Rows from block 4 of the decoder, named by matrix and row number. Rows with one number belong to one channel. Each number is 500 + 40 x the weight over the matrix's rms, rounded and kept within 0 to 999. All counts start at 0. Numbers have three digits each.
# convs0: first 3x3 conv (decoder.decb.1.0.convs.0.weight, 64x64x3x3), inputs 0-10, a 3x3 kernel for each
# convs1: second 3x3 conv (decoder.decb.1.0.convs.1.weight, 64x64x3x3, transposed), outputs 0-10, a 3x3 kernel for each
convs0.27:501453495471393478509463464525539521518472533488496512529515512482476443470445499509523546500518504519515479524459507516525502534517491470588469474468539517480484584333455502402396478567524487402501393387515557517501546526429566396624452636365498517496459554416504467536482530469468487507515472500
convs0.28:475468471440443468476510497528529505530546527495536512508498553571523546551496500533532499493545522497579488471451476551571470492431481503518441537519514500513494538586525505449513482551482603438529575501529545508516504506472420640500500410460465520505463408450448501437554447479508543511496488477
convs0.29:540446527503421463524500521525542553518511525505547505511497498490462523539526545476512454505451495462480487478475533509492454498480459448430515449535456499466513489400403477485534533557528479497461469526511514505493537473576544443561465547530512528401485480461508481502512547452538495478498527502
convs0.30:570546558535530530612580534526514529551562510523535504459460482481517484494496545515472492496472490514521490500480432467409506487459477516487495479523465496475518475523419480455519507523496479498510511446548516474500455538521508530403460459512496526515482480476519505492519455550527464507501532548
convs0.31:450453454454487460439454480523510523503537501507519522511486529591501530547470478522518501506480475472518484478492499439470491583485512424521467510498510519481482525514443442400427492515522476488481499470504527477499501436506423628445525504496483509515520462495444516506497540474525475494510546493
convs0.32:470439500491479505486436522453492464498587590542580526484413489374419446475465464496556537453526512523513493479460505488513478443492464564567518552463544490517530522435579474474533514509534464502493458494509516519526540542470476514567543525486498462529513521477541509522529552535508546480560537481
convs0.33:523538518498532553549534524469466472442464505459473488509445509410449532510492525487530450494485510469480469508469499508523499455423551429411472526498477555448436474475540473458504482496449492492471466494492478449519520438478497624485511578531463504455440449508475509460458542456528501549523569524
convs0.34:448505499401495537507459527530547481528574533549544528510493518483477514468506532522487476504546460523519506529503533541494525500485469532511485494509479515511491480493500450485559600537504385487530474496513613509495508513473462438535503407492485470511528503452493537522516519502498497477476474496
convs0.35:442524511469460523481475540470526488480513510517509495479515488460520501480505489525442535512453562504431491483517502522530528479508557455531476521628535479542459607410554604438549563424601474534459455530439459553421539422593452399429603389607547466505543430520546454547523535501510510497492516535
convs0.36:524490483527534471492478468491497472540532526474503479501493508522492512508472505455519483521581485477506461509499523544507512520491517444449495465445488467491510453589454422543433462555454552446524589460515531433549485589437429518411497596454517573455425517407494576468533503487464489473519525516
convs0.37:528524510468492514444458508514488497483522477524505515493513536523489562450484541503452499475435498505547558479577499524509541464487511485570519438484476527551590523494492544568552515525481451473516411511497506477532498493525441521439581463556490479410499401493480522444495480515456477518515527485
convs0.38:556527505459528490486508460509522508507535501497511479464471480499558516492498452556547485465516540481486481517570458529435559526513472480569498502509461534498485477535531465594475491486449589483537537451473492483482531447454519542444457493646507474525523518511523493498425454514517525459488501538
convs0.39:565505500578514490547525478487504513448463507483494486527575548526557507516555538509554519456471501540500499497480485485531513454544478456530507472533540472486522460490457468527525480529538510468478535560505590560510466523499553476554431472583532488474521531541463482585549529515510518500573569511
convs0.40:509514523500481526537489522468490524466493502477527536474499480442530546448520531490561465510455539496506542566487515516530468507475489474483555496462480517453517489555525492680564495492501464492435429502480480459476512471526510445571447528488528455562496575501514508505473533467511488468493508492
convs0.41:540546479586580489545551482498516503510523484496528510513498560506552525514506506477474486533410476512507502515531512484518524477486537442488480548456486529486479439483519469730560484497476582499473621543495530469495505407511456617476511437485506504482525478519521459480481472520525486520457550481
convs0.42:489526481510492495488474500480490500491497479520496484505457489492522520532513528510457444552498517502442479523538524499538512482559541507518530476506457491543543476493484509520516461480538508567528492543485517565524485508506481542495514501513519500515527469533518479571482456481488462461514509498
convs0.43:468452501501452522469485529495501496476502485520491495460512480531540470495526463475505530485579462479465486498487520572520515523561412585485535470463537472521493463528485434682500484505501542483520525487484501489531492546387551425597489486568490447473522544450494504487477476519532546446539510499
convs0.44:530516505545547493577556502492510468489480479496492487524500507537542488559531452451493481462500502473514451475520497514532519518536501492492456535452508474486556562526440555582507524581480493503497540529522485458495563473537459534455508531515522554526524531523494546499486516518451536541480518491
convs0.45:514520521447456479497441528473531493539522502454484487522560508548517500491511495493495502481507471455472561497513500508532537497487484565488497540524517550510484453406475487426477420483484466482512473511468464505484461545495491468537544489476498520508520408422514535514533539476546544498488468476
convs0.46:506536499467525471522504521517511482537466427505488490497456508481440503471491536529485486534483451521532531471442518460558534506475508457580521462537497452478531519486478548544492480511497472497527558500530496524476520519546508483577527504428522486500549506523513515500489531499478459506497514486
convs0.47:503495553455362488497432483496487510496543535488522524451504533464472477507483513477397538495481487482531512478485447484432498508486497464480484459443471464518460458415576466472490533466508460426526448434465436510447477481442424536477473459598551459450520448434526552499534402489472498454540571530
convs0.48:489520491444519514477508510487496508523496524504467510477504486489476491490502507554489519474468476488438510519526501450453449475521454517615501531534492518548519520467584594462535566466517478494469462538519450567497493489428548435535550473613528474542485519569513505511493501511468534486476524516
convs0.49:490507501558513473494513549501526541473485474508512512548506490436421450538519480490508480563458500473567507458495510475577534500460598448582480521485472504470532500537471485533546517505508463479504474427477487501520537425580431623463545534500526533507452390593535499500556508459499467553529576464
convs0.50:432536480471501526482492537489508500504538576488458511496527531487534553431502463552450547498457543529464556462502489458513480473516495500574451444470421502541481577446564556403556581477601469532432498552442441552458522392506583431604526406562525462549498447515538482559502532521473438489476540504
convs0.51:503493468512513519541509518532507521463467507565535506521503529510511517500525516512417482563456534524392485476476534514485504540486548499507521471483486461508535504546489544468474490528520487476505532514501546483523517515460490527544453470522531547505505495520521540483472457504509477523509488543
convs0.52:460501505466454525483450497542524505575529520509527540467532501504569525479539492527483469560498524541469494492495484498518515464466517472624562535589590513522521577464531559477562539474550439560516509518420463541479480484480544523412490492422459493490541463500516478474526544550601515530529560503
convs0.53:497533487511521504475492498485442497522492498495472507528524487540512515489510465539538546559562516562524546476518484459524488465492518492508504496498491454527479522527501509490526522478489481505484520505501468498493533561481462597491506558471470492482523508495480525529511490521510489477504491520
convs0.54:578560530657593516536563576504526472506497477448467492536546527557509546468468465472514511518522505464544519489483473530468476518460478464465487497456484486492482483478492547528515496558546548481477498519506527540501513567500494698527499509420438471499472575549488591519514427496446422458473407449
convs0.55:493498509506503516445471500475545523521566523476499500542485512500495510500536501502468467532485474519497540509508470519486471514503506501476501499497494520465474521578501505505485505527516550518499531527523479478494499483469494538458472519460527594448482562494521575493528514486495501489520490496
convs0.56:482544564522506507532485399466454465454485480486515456507507500493534497475497528492477462437471502457508464459493452458460452436498560535421446451444531529509529477556573551634538503538351537488480462512464479498458494515541514438462490509540537513530516524505496529491485460531453443503480469523
convs0.57:578514591546486552598526531467465495506458502512484509526564496522583517468497510483474535506494604489476484553531453494473516500489488532510539492514513519503518517453400511450508486499514549449504524480505485522529441505559528503392493534552493498498483534488525493470462499467526510484483509527
convs0.58:592564509556543499513527485539491494506478516485481549462510502505561535549543528510478538502453510517478494486488521488548476561545481527600453480467534476473483504569506453470479495464538573480463502443488452446464585446495458628551509453554484529508509459475477480519472489529474542501479470478
convs1.27:544572520525683515508571509506521505427424454385461450540562570583627485526423536487554456443444425477484411551482487542540466516423548450577537495472569538411461485495492501421403410440436502465509515512540529517468549508422445528500446581396568552506512488494473494598490604477496530532581667486
convs1.28:470525469502585586506535547463449493491447516507463542460459458494463433451433483490444506495481534469557475520557510514502496521555530494515491500486490597506530452475502485458469458452440518505476470457445475506610553526498438506466558440446499564530529652574485477544516477467490446480469547489
convs1.29:480475514502566531497547435512432495465484520483481469475485494530506504510478530538582523526581525516547506546509496548530492523482509510517526524502567528570551488451503447497488480472537526523526517466514487517428445484561494583488423537518507480477524534471563522520476523501497522487535516518
convs1.30:440425422451466459465443444468421473463459478462446457515492504520478504509555490495490502475517515510511514503546568492541540502537510533513533484529514512486503523502496502512520514494537513521500533519547515531501534520533534530523487523506533496485480514511522470464506520505541550504467513493
convs1.31:521540491567556586534551527502557451473467394515508459512463504478489457498485442515567531540554431514480482488481500510453463479476516452453556491526454526507492466457487477620434496506468515487493490570500509527604541630489505521466526518517519498537553527549498536463499496445521574399512462512
convs1.32:478551533484527531521525517487487493485508513480521546544543538545629531527575537529465483518471524484468485548572548580581588523551523472487512466470541478547507492505526468507483485497502471495497516522430487489488522439525485480482563428474496479460459437413523469478561472498485493486484434471
convs1.33:446460448434434475457450446493530531503516550527493536485491501524513512477543542452486494452434514502488481493474508502549488533496500566532460508559493599561557571536516518488536499536528557502513562561526531479511453430532514429510524545488565477538473550522538497573451453482478443519451490485
convs1.34:519524552515495528543490576494483438511443502486480501513515515490523565493507483534488504541585467496564493470488499492464456483494469497452466494375455480500514435478507425438461462441497506456482492496507508468516477571532556620524524559511520523451530420491491531475466506495514552493478464524
convs1.35:487459518543479518478481570485504448500542494512520531502474504530446531499522522519481463509487561481492523475432484444459472438440463481369441416370389460472540438447460424424451514494459497530533584504589496539484538520510596606593475588544463441463467443472531499481446480502481494497502409524
convs1.36:501514502562490527493538468492503527461440422491475482505515514442453500438445450449479453465473470476545445475482421467511448518484523494529504653568635661616670522551496577610605483526505461505495487457513538476503532534484636519487457476433431431476585587582486475471503483480494570558504597508
convs1.37:487509491512524543487490521475512490535539548537536478478528502465423488428443486472465501485499507486462469512547504483493531452488492464464460476545537445471488458468513454412453527485452486526503476483511467509514541499470442463513557486487525508550530614543552502533529503484512527538469503514
convs1.38:467396540527542506514454501499446493487470475465460429462497581588478559501606470477532548380506494484465490514546504520426473549446456486453498532504495526437477449504556464463454429497487509489475514476470525489512522562459453481502473501486551520511468495512516476513490536546545543519544469518
convs1.39:491475473493463403471485431507536516530555503567574541488463489515439489454424472470475474456471511446452488561499532529509517510552580490475531480474549463464485481508501494535530469540568524459504505450509512509499496530510416489498450474490382449501410491508500536505465451463494501486528448478
convs1.40:501447526495536502491503524455422482450439498494490457442462491417528453459441491503515458479519426518445469463515480502425488448443478481469536434539497440529485443473506440473450489491498483486494504506468489524510484570483470498515522526498497548494505422461448481493477531512517497547518534491
convs1.41:463457471499446477463529481469475551472430524493488518525534489436389466478485511508497502467618465496473522472467581496415620452526451535523537551560405502562455510477450524449416498441445531503505456541523502467458477629487493567463496495520511546495524482574491501486482495486451500519526446569
convs1.42:471478484524478524485528512491487467530499470465508476507482485504489504473517479572584499539587504517542532468453465429450467457433498500415526438460485496470476490496528525504505434504527524444491520432451453469454508510509456508508475450474384430513327476555446496456540566532591625573573581515
convs1.43:517451499505515523467442539520477478434506597534447506460518521590434529495441505540502490486457604412495474459495497418467431539507576489594483451464513488437459474544526565472468503437573454519477538500576502565571522430416496445394490517502491496494434513478570527569527437426515461412410606531
convs1.44:489463471496415477511503504479467490537562516573516483487486483523507468527517498489450477495477484454462495497497490512523559497527527479488498517503499518518510511471493470466465498444464494470523485460505504511558498457512542489524488475470495440482519453443560502479489464499468480491505458552
convs1.45:471469506486557493461472536510519544518549538475468500426450451404403471455459439440517517522548531509507516492520499517506491476502475523478457479464458488426438470494548446526504494503493507501488486456471505452505443547439495524543544511558529535493558599511473518470496505491529470454514453485
convs1.46:458488479487529542495531442507513517540472503512484450503558536521499534542492530479496519467460462503485462513497517498578504506537507477546532505458530478388493566518523498449433488433487514565521483522522453552517558520486461482446492428468487459509489480498479490464485458500531523517526526487
convs1.47:542489459523600525502503553455430446501513478435490479454458458474483514509540485477496493536548489544568551495541450533550540461567514525494537515552534504549547508516521485410480489410494491517518463570481489479499481492524504494554592515565492505507556481527544460465487477495549541551518511526
convs1.48:557522504558551516563495517509509504462507492489501486506502507469497514455484488545519527533532470546527516479521494575449548540471516397409443453384452431425426468501439452503441498483506457453457446542485471514508518456531476473484551505556461465544411433488457426472542468563473528484506506504
convs1.49:450463436485499536492483457493491491452492500479492489475516502595460493519483465524441519517458584474475495455427478409459475479524563448535510460470513529406498483524517540474456449486470523532503546569606504542526476409520473431456414471497479499482372505481440418417492452450484499527477571484
convs1.50:518548499415524500539503505515480510486431443451465438483504486459480470428455469511498535467562540499549511524493474491476527516529489491537517545607583535576560506493499603518549544519446474451447318504394393447489517527555422423483499470515477518487503573513444497554502511539552579486542515500
convs1.51:480529471455497500497495495472499472471503501509473485478499444452446494477448462560576523581571470534624530544516446465555557516513463444536569486509504505490558507530514532510511519498506535534605520519459502505635488499550531534466486464532490464430528483419542476462510518532544532460557595551
convs1.52:519499521596493534537552506483534483530514472495484512493475497489460471502486495512520483506515471512482504480432500479457492495517522461458475436379461413380441516491513507485480512473468464493512475506568520467582568541541533453489572487507510507567516519503518506570496446450454425448449425431
convs1.53:500478487497539527508472462512508491557556563523515506504465459464434402511474457448469491411396401442417450458438470466497537472483485500517538524488484518519616513465493502543521495487469478484519508472430451480572459428528500515427491449523465603613482448532531624633507519471521538453509503481
convs1.54:462446431437438414469429438507505509500521487547513522477514510468500495500478461489520495492500549465500491533530519492540523491547503531497537518505493540519487457452493495502504509495467509503524507509475497510516523481505427388476472413516448451500444416497502526528553551557550567557544564544
convs1.55:500545534524572523487544523478425461483393461465465465501553502495501494468479477531514484541522440528578498498532501602511483504528485534490529482552539487520534510479487460444438464437460501498432479494521485459395570483495465515511563470475557468451453362428515498495533511454565591540516501481
convs1.56:483476513538537518512516529529529517504496486530526500529557539575498519482504553558568541500504517525513522513592565566568546523563559491495484531520514514549517492451461460409437410400475471480486498465523504528524506521500504529523473463472515550500535476477494518481503517536522541556524527509
convs1.57:480416490467441469448448471489522510546574474564595519510513542499550477481465512481515509429396498430451505440439484454489448489476443477477478506521487470403410518557522584607535629669567495500525513480533526488555516495434467481512433481520484499458469397447431424480490530483504526550578526519
convs1.58:478501485543515508514452470469477460484505516551484494489406445446351457497504455519514586499522548513536509492399443443428433447474447518480488524456502501467561502504544540558539494535510552513517543553513545525553444441495499464453413433470486523573461493536479529500521505500493495531495532557